config.yaml
dataset: "simulated telescope pictures of galaxies"
image_size: 48
num_classes: 2
blocks_per_level: 3
block: "plain"
beta2: 0.99
shampoo_beta: 0.99
max_precond_dim: 1536
merge_dims: true
one_sided: false
cautious_weight_decay: true
warmup_steps: 2090
Rows from block 17 of a small segmentation model, named by matrix and row number. Each number is 500 + 40 x the weight over its row's rms, rounded and kept within 0 to 999. All counts start at 0. Numbers have three digits each.
Before each channel's rows are labels from the 100 images, of 14848, where the channel reaches its highest value: "strongest on" is what is common among them; "patch colour" is the nearest of a few named colours to the mean colour under the peak. Only what is clearly more common there than usual is listed. The data: simulated telescope pictures of galaxies. In brackets: how many of the 100, against the usual share in percent.
# conv: 3x3 conv (model.decb.2.0.conv.weight, 64x128x3x3, each kernel summed), inputs 0-127

strongest on: many-armed spiral (85 vs 8.9); tilted (69 vs 18.3); winding: clockwise outward (53 vs 13.7); winding: anticlockwise outward (45 vs 13.4)
patch colour: brown (53 vs 13.1)
conv.22:497523450541555465517458476521500465540464532448582535428441511486447580433492495533515504527449467533558480466445483450496556492508485456486488502547478523506533487557460507474463513483592441517509501546527470602477513414454480523502496518515587502499526472511544501486534506513466461609528512531493492529581543479510600522415471490491484503515548465571542502430526471530442518479467

strongest on: many-armed spiral (76 vs 8.9); tilted (67 vs 18.3); winding: anticlockwise outward (53 vs 13.4); winding: clockwise outward (43 vs 13.7)
patch colour: brown (39 vs 13.1)
conv.32:492517442528543423516468508502501489584462534449580535444451534490466598417539460526524517499464447528531516487445477447522544507506468413503494511547477523522514508538478517488501532500564438519512480520482461430485519590483480530486483542604609483491545492519533506512534498512487546592496501530523503456432471486450600515426446517511483509472514484492531522504539487541440532472470

strongest on: edge-on disc (80 vs 9.3); many stars (69 vs 34.9)
patch colour: brown (35 vs 13.1)
conv.29:549481480480498514425506506479511505502581521453496453529493473546511593522536518502521511468476522410473500575566492494469498534456512527506490485529541485500408432603547478477486503491480490467477492437464529495526495515453495495522531406464377492555462509577441492492512492492518512471473499509499535504497483512560420482600548457497520513479495563451498496460461582404556469487516

strongest on: lensed arc (89 vs 9.1)
patch colour: brown (77 vs 13.1)
conv.18:521510491428530548491565451460511555453504474532490542525452438428478527459534529444449526558575594499493571535414466522565412492544483476488481521446453492468495505542599570490492464452514403524538515494517502573457488545473495535473500550539502529488505499478444496500498500554491414515516486453507543504418526470506480539452506499462502482446497499551512508542414501522468507517527

strongest on: many-armed spiral (58 vs 8.9); tilted (53 vs 18.3); winding: anticlockwise outward (42 vs 13.4)
patch colour: brown (45 vs 13.1)
conv.12:512502557513541511478556498482470525501497505519472490488522491471499535500506479499502488453444506508509501463524531541553608485501507554520556502510504444523596555505519531474578498423533487507508522522551477461511485405493461496513550563589547492510605443434521519500498457507538524573533494538520556409577516491455573513386456574486496513504509509509517521549510542531433492468438

strongest on: lensed arc (65 vs 9.1)
patch colour: brown (56 vs 13.1)
conv.62:492508518571417449544493431561459522432479525538545489448543494431516493481489471517556502494527445507441552402643493488303480490520537517528479608565529409518544514540556471480537542496551569472492514503496512481497494497523496495529482497480500482483519497500535515501493511503512518519524516541494466495538501511484509433502482506479529473514503522429503509483507498481494499506487

strongest on: many-armed spiral (65 vs 8.9); tilted (60 vs 18.3); winding: clockwise outward (44 vs 13.7); winding: anticlockwise outward (37 vs 13.4)
patch colour: brown (59 vs 13.1); grey (32 vs 7.4)
conv.7:475506460587501473443528512464519449536454475480526524461523483539515469460437495486453479493534464540587496454430537525496467437459511517524504562541541469472521507551484566533480451496519506482522486488517454534447478456498565526512518538468547463479523477458508519460479481520564445459538508438540441542517483518502568511423410537489452488445524459484491508503625463614452509539428